Weights of a small encoder-decoder image transcriber.
Model: encoder norm batchnorm, decoder layers 6.
Data: trained on seven-segment displays showing three digits, 48750 training examples, 68.3 epochs.
Rows from block 7 of the image encoder of a small encoder-decoder image transcriber, named by matrix and row number. Each number is 50 + 10 x the weight over its row's rms, rounded and kept within 0 to 99. All counts start at 0. After the name is the row's rms in percent of the matrix's.
After each channel's rows are labels from the 100 images, of 14848, where the channel reaches its highest value: "peak on" is the class under the peak. Only what is clearly more common there than usual is listed. The data: seven-segment displays showing three digits. In brackets: how many of the 100.
# conv: pointwise conv (encoder.blocks.7.conv.weight, 176x176x1x1), inputs 88-175

conv.89 086:68 64 61 46 62 63 21 71 43 34 37 63 56 39 47 38 45 58 64 43 65 62 50 42 34 49 53 50 52 58 52 42 40 52 52 53 64 43 59 41 57 49 50 39 48 53 31 55 49 42 46 44 45 45 43 40 49 59 45 57 44 64 60 48 64 46 67 57 38 60 56 63 47 47 44 31 51 27 59 45 69 64 52 50 50 41 45 58
peak on: screen (98)

conv.22 063:32 70 53 45 31 65 63 57 37 42 62 58 50 68 39 48 40 45 46 45 55 62 46 57 39 46 46 45 53 43 57 38 43 49 41 48 49 34 55 39 46 48 54 48 55 51 49 37 53 39 55 55 34 45 71 34 46 76 60 39 58 58 40 48 45 43 66 48 47 59 38 57 45 37 45 34 59 50 59 64 55 47 42 47 63 51 32 62
peak on: screen (89)

conv.88 104:41 55 47 39 55 66 55 38 44 42 53 53 48 54 43 37 57 62 49 51 50 62 52 36 50 21 48 48 54 50 60 75 48 55 54 52 53 54 57 38 47 40 22 31 51 44 73 55 47 50 50 66 37 46 42 52 59 53 58 50 62 48 42 61 58 62 59 42 49 61 52 50 54 42 54 52 63 69 54 52 41 50 39 63 56 58 58 60
peak on: screen (91)

conv.156 098:63 50 36 37 49 41 66 40 58 63 57 37 51 55 46 54 67 48 64 54 39 46 31 31 32 43 57 40 29 56 62 50 55 50 53 33 35 29 43 41 43 44 34 64 53 49 38 55 64 46 36 35 47 65 38 43 55 62 59 39 51 47 66 58 30 43 47 40 59 44 48 65 47 47 39 43 63 35 21 57 58 64 58 58 38 30 42 51
peak on: screen (90)

conv.163 105:46 51 51 44 40 56 44 55 55 47 53 53 53 51 36 42 55 53 51 50 37 51 80 48 46 29 79 46 34 58 50 46 50 53 51 61 39 79 35 47 54 47 24 54 50 38 50 61 43 52 53 41 33 37 54 52 38 53 43 54 43 49 56 33 42 75 47 46 33 33 49 58 60 55 52 61 54 61 48 42 58 46 46 68 64 53 64 54
peak on: screen (82)

conv.57 091:65 50 44 26 47 73 58 34 57 54 49 56 63 62 53 49 48 58 53 47 54 51 44 38 35 53 48 31 48 49 45 47 46 57 39 35 55 40 66 49 44 46 45 47 55 48 51 58 53 36 48 45 30 59 52 67 36 52 48 36 42 59 79 58 35 46 65 55 61 42 46 52 53 38 33 35 38 44 46 51 66 55 61 38 44 47 44 68
peak on: screen (98)

conv.75 101:47 59 47 30 45 55 53 48 54 48 36 50 61 67 52 55 51 51 62 43 54 47 60 54 55 26 71 39 58 41 67 61 51 49 18 61 64 59 46 23 59 52 23 40 48 48 57 64 46 47 41 53 36 51 57 61 34 51 44 46 50 53 55 45 53 68 64 45 52 24 62 57 52 47 49 52 43 61 58 47 70 47 50 70 65 53 56 52
peak on: screen (73)

conv.5 110:65 58 59 12 47 43 47 48 31 44 47 24 46 40 59 51 53 47 54 51 41 28 48 42 38 51 58 47 49 46 65 23 66 44 36 42 50 55 46 55 48 51 45 50 56 73 17 54 46 51 51 55 50 55 57 48 41 50 39 34 36 41 66 51 41 47 43 53 51 43 45 56 60 43 39 61 36 26 61 64 54 57 56 52 52 44 57 40
peak on: screen (92)

conv.122 102:25 60 67 27 54 63 42 50 43 42 58 63 55 63 38 54 30 54 53 31 50 58 50 46 66 26 53 48 48 47 56 59 47 52 41 50 55 37 56 33 43 54 28 29 45 45 30 62 57 36 51 47 45 56 45 58 45 47 36 55 69 55 34 45 51 52 73 54 52 42 49 50 59 33 53 44 36 61 46 55 53 67 61 53 52 63 49 55
peak on: screen (95)

conv.9 108:28 73 55 32 51 64 37 62 49 48 59 65 48 47 49 40 38 44 49 44 69 57 56 47 47 36 58 48 32 40 49 75 37 61 37 54 52 44 49 47 64 36 39 38 57 20 58 59 38 45 47 57 40 38 52 48 49 50 53 54 56 68 32 37 48 37 62 52 47 45 59 53 51 41 44 35 42 54 57 58 56 44 46 46 56 55 43 52
peak on: screen (99)

conv.169 106:45 55 50 43 47 59 50 36 47 48 47 41 61 41 47 45 47 36 69 44 51 48 46 34 45 45 54 45 46 74 50 47 50 44 50 55 76 54 61 58 41 52 40 38 49 53 51 56 41 46 65 50 49 49 46 53 39 43 51 47 51 62 51 29 50 60 51 60 60 48 63 46 46 58 53 41 59 48 34 51 54 52 55 49 44 40 50 49
peak on: surround (95)

conv.76 095:65 48 40 50 58 43 52 29 32 43 49 37 50 56 46 43 51 69 39 44 33 41 39 39 25 32 47 22 64 56 58 49 54 48 48 44 35 28 52 42 55 49 32 42 48 65 51 53 39 63 46 56 62 41 37 52 62 58 62 54 41 48 55 61 55 60 42 39 64 50 45 59 55 46 58 63 42 45 59 51 51 52 64 41 63 57 61 52
peak on: screen (96)

conv.48 101:57 57 48 47 58 37 71 54 51 48 55 32 60 48 45 56 49 18 64 58 52 52 55 56 52 42 56 48 50 53 63 42 66 44 26 47 61 55 52 43 66 48 43 50 54 64 45 34 65 76 51 69 44 76 51 47 61 51 51 42 37 58 61 49 66 45 31 54 73 57 48 46 44 50 44 44 32 39 52 54 55 59 58 46 34 46 64 42
peak on: screen (91)

conv.80 094:54 52 61 44 53 57 58 48 46 53 46 53 46 61 57 45 43 49 42 57 56 43 39 57 48 53 53 29 56 46 63 49 60 52 53 64 74 28 48 31 46 53 49 46 39 65 42 49 36 51 61 54 57 45 62 52 51 22 53 45 42 48 53 30 63 58 60 54 40 37 57 62 44 29 49 54 43 41 55 61 56 63 43 36 60 59 51 56
peak on: screen (97)

conv.145 094:91 47 51 35 50 50 57 33 34 55 52 45 45 50 47 51 59 72 47 43 49 36 53 44 28 41 51 42 59 50 55 27 48 44 60 51 48 46 45 36 50 71 48 46 52 62 30 45 38 45 57 52 61 46 47 38 73 54 71 39 39 42 93 70 44 47 38 48 50 52 43 56 54 45 50 49 50 43 52 51 41 44 42 63 43 41 51 42
peak on: screen (92)

conv.68 107:56 53 40 37 45 58 47 61 46 47 44 47 57 42 48 30 33 58 54 47 42 48 54 40 42 58 64 46 53 47 35 49 48 58 54 61 50 57 33 53 60 44 54 49 45 54 45 50 38 43 46 67 46 38 48 49 54 52 37 54 48 60 57 35 19 61 30 57 29 42 59 43 43 52 43 61 57 55 54 35 41 37 57 63 73 40 50 49
peak on: screen (100)

conv.112 115:54 59 47 48 45 51 45 44 47 46 55 37 35 57 48 44 40 42 34 43 46 53 20 35 52 22 54 52 40 42 55 50 54 55 57 44 24 36 29 38 51 53 15 39 46 59 46 61 62 52 27 48 48 61 63 45 61 63 60 46 62 35 54 73 38 38 57 55 48 53 46 49 51 46 34 43 54 46 61 44 53 49 51 50 42 44 62 51
peak on: screen (96)

conv.111 103:55 55 37 43 56 39 60 57 46 46 51 41 49 55 54 40 57 47 48 53 36 61 51 38 46 24 49 20 64 40 51 71 50 56 49 52 25 62 50 44 52 47 18 48 54 54 58 41 50 56 51 57 50 48 40 40 56 51 52 55 49 45 59 60 40 57 33 47 49 52 63 45 47 53 58 66 41 54 54 61 46 42 48 58 63 64 55 36
peak on: screen (87)

conv.140 114:54 42 63 59 52 39 50 47 37 58 41 43 51 38 58 54 63 57 52 59 48 32 44 45 39 35 56 49 30 40 46 30 53 49 62 29 52 41 50 42 31 50 36 31 56 66 33 64 47 53 46 47 69 39 62 52 50 56 40 54 27 51 63 61 44 52 32 39 43 60 47 51 64 39 42 54 57 38 46 45 47 50 42 52 44 43 51 43
peak on: screen (65)

conv.20 096:71 50 59 49 55 50 37 51 37 45 44 38 54 47 53 57 74 59 68 57 47 51 59 53 39 49 45 52 57 55 41 49 59 49 68 54 47 56 51 34 49 56 34 41 47 55 47 49 41 46 49 59 55 50 45 50 42 53 44 43 47 45 64 48 41 60 39 45 55 49 50 59 71 84 31 62 69 47 56 52 35 48 54 51 51 42 63 38
peak on: screen (64)

conv.107 100:60 40 52 32 47 54 56 56 31 38 42 54 51 58 47 54 63 64 60 50 49 38 45 51 39 39 56 49 46 62 64 29 49 37 40 43 34 40 53 50 33 68 43 44 56 54 29 70 47 38 44 52 38 56 51 59 48 60 60 45 50 36 76 44 56 50 63 62 47 43 44 56 53 37 28 46 54 40 35 40 53 45 61 58 41 42 50 51
peak on: screen (93)

conv.58 105:58 74 52 66 43 55 41 56 56 45 53 24 44 40 51 50 42 37 48 34 52 44 53 56 48 47 46 44 59 56 56 60 50 37 67 56 54 54 35 51 71 54 48 43 40 36 47 33 49 53 50 65 38 42 32 40 46 42 36 49 49 67 36 31 54 53 46 47 51 28 42 64 38 58 47 43 66 33 52 45 53 49 55 58 60 35 40 62
peak on: screen (98)

conv.139 099:44 57 53 55 54 58 44 50 43 37 40 45 61 50 52 54 57 58 33 51 55 48 58 63 55 19 44 31 57 47 69 50 50 44 56 55 37 57 41 49 46 50 39 34 40 55 43 41 53 47 40 53 51 67 43 49 71 53 40 59 49 42 50 62 55 42 58 60 56 35 65 52 55 50 52 41 58 39 52 44 50 55 58 59 18 52 41 62
peak on: screen (90)

conv.144 095:39 63 71 53 47 81 48 59 31 40 52 62 36 48 53 67 53 63 60 50 62 50 46 56 59 50 49 53 60 60 72 50 51 49 51 48 53 46 59 49 69 55 52 33 62 61 43 50 58 59 57 39 56 54 56 69 52 63 40 46 64 47 46 57 51 40 64 53 53 58 52 47 49 35 58 42 54 56 60 32 52 48 54 51 52 55 39 82
peak on: screen (96)

conv.45 103:75 71 56 43 39 58 46 47 53 56 51 26 44 41 47 35 54 39 52 59 49 51 45 56 37 45 52 53 55 66 56 60 51 51 44 46 49 44 39 43 52 40 42 61 65 58 38 42 40 49 59 63 44 41 42 27 61 54 55 52 43 68 53 51 59 43 30 52 41 46 50 77 56 46 42 49 40 18 54 61 66 61 55 68 60 31 35 52
peak on: screen (94)

conv.105 098:62 48 44 41 44 31 66 50 53 47 54 50 54 60 56 54 44 52 50 36 26 41 50 50 45 24 39 42 51 47 53 37 50 41 54 52 40 42 52 48 48 40 22 44 55 64 55 57 35 63 43 70 56 46 49 50 45 47 59 38 55 49 67 43 63 63 54 40 59 49 62 47 51 44 58 50 54 62 62 53 48 63 37 46 57 64 55 36
peak on: screen (93)

conv.110 106:50 59 45 55 55 64 69 46 52 56 39 34 48 62 42 36 47 44 34 45 51 49 55 48 39 27 50 57 32 33 52 59 33 55 54 56 37 39 54 51 41 44 35 40 52 21 58 62 47 46 49 53 24 49 53 47 56 61 46 51 47 57 43 53 48 47 67 53 41 54 40 57 57 59 31 30 62 42 42 45 63 43 39 38 49 38 35 67
peak on: screen (97)

conv.24 098:62 61 39 29 58 61 60 65 44 49 37 41 75 50 42 54 54 40 61 58 51 51 48 39 43 51 61 44 35 47 53 49 38 49 32 59 73 46 45 67 45 56 55 51 50 56 46 52 21 48 56 50 35 42 61 40 44 36 49 65 51 56 60 36 54 45 54 70 45 41 40 40 45 45 25 35 42 48 50 43 54 42 54 55 61 33 49 57
peak on: screen (79)

conv.56 099:52 52 64 50 51 59 41 56 44 44 53 53 56 54 44 38 45 49 58 51 46 47 45 48 39 53 47 48 37 51 59 47 49 51 67 57 45 52 51 51 58 31 53 33 50 52 56 51 41 58 56 76 67 37 55 48 38 41 44 45 52 50 55 30 53 65 61 36 43 51 63 64 50 47 71 53 63 62 49 56 41 49 36 57 75 57 45 63
peak on: screen (93)

conv.174 100:49 73 56 40 38 67 29 66 42 45 46 55 52 68 44 53 65 33 50 48 61 61 45 51 49 44 64 49 51 55 40 58 30 45 67 55 65 42 56 50 57 25 26 31 55 40 37 50 64 37 58 57 56 39 54 60 54 47 48 49 61 61 53 46 55 48 54 41 38 52 65 59 43 43 52 52 68 56 45 60 44 37 42 61 55 42 27 57
peak on: screen (97)

conv.13 105:66 49 49 23 51 43 54 47 32 46 49 24 49 41 53 39 46 49 47 52 40 36 45 34 30 42 55 43 63 39 68 31 56 49 56 41 45 51 58 36 49 46 40 53 54 58 49 52 45 44 39 55 50 51 54 48 41 51 57 49 43 54 67 45 33 55 38 50 52 46 42 57 59 38 44 58 53 43 59 53 64 44 54 45 56 41 52 44
peak on: screen (94)

conv.132 105:50 50 63 72 50 32 26 54 56 54 34 52 49 37 62 60 45 47 52 59 51 46 37 60 56 50 66 50 44 48 56 37 57 54 47 33 49 47 46 37 53 67 42 59 37 59 38 45 52 49 50 46 53 49 49 61 45 53 40 40 39 52 49 48 53 43 41 60 42 52 42 57 58 48 45 53 47 30 48 51 53 58 65 54 39 39 53 46
peak on: screen (89)

conv.159 104:48 66 55 42 43 62 36 58 54 56 51 51 47 61 67 47 51 42 60 61 60 65 55 49 55 29 56 42 58 39 49 52 50 52 61 52 62 42 54 41 52 41 22 50 53 74 48 60 53 73 49 63 75 50 50 48 56 40 31 53 48 65 60 46 58 53 56 44 46 50 54 57 57 18 59 56 51 51 71 69 45 49 43 46 58 63 55 66
peak on: screen (100)

conv.8 094:62 74 61 30 63 67 56 57 38 49 46 52 60 70 43 40 40 51 50 45 59 56 61 54 56 52 71 42 32 49 54 63 23 63 60 62 61 54 79 54 49 39 71 48 50 43 59 50 52 50 65 51 45 56 50 56 44 53 40 54 58 50 64 36 52 49 53 52 45 69 65 65 59 47 54 44 54 55 67 45 43 47 46 45 53 63 59 65
peak on: screen (90)

conv.93 094:31 55 44 60 50 38 36 51 56 40 50 62 48 64 52 38 44 41 59 45 34 53 59 57 66 44 59 42 67 54 73 47 52 39 27 49 42 58 50 33 52 52 27 45 46 49 56 48 54 41 40 50 45 55 46 60 63 51 57 50 67 51 14 49 62 53 41 58 49 43 62 42 41 56 50 45 39 46 56 51 45 42 59 48 44 60 55 22
peak on: screen (87)

conv.47 099:68 61 57 47 32 54 50 48 44 44 48 21 54 33 67 43 51 44 47 55 42 55 43 48 29 47 41 47 61 71 46 56 53 48 38 54 38 40 43 48 48 46 43 57 45 55 33 40 28 43 44 56 47 49 35 32 35 43 52 45 54 66 60 45 51 38 47 53 46 44 60 58 57 59 47 40 43 17 68 57 70 64 43 54 66 38 38 53
peak on: screen (100)

conv.44 107:33 38 60 59 50 45 22 44 35 43 38 57 42 38 54 49 51 45 62 56 42 38 53 47 60 45 58 43 49 44 53 31 49 53 44 27 56 57 59 49 38 48 37 40 36 65 32 43 46 48 51 62 61 50 53 70 50 45 35 60 40 43 28 59 45 48 28 61 42 53 71 50 44 47 43 45 37 42 49 44 51 50 60 47 40 55 50 40
peak on: screen (93)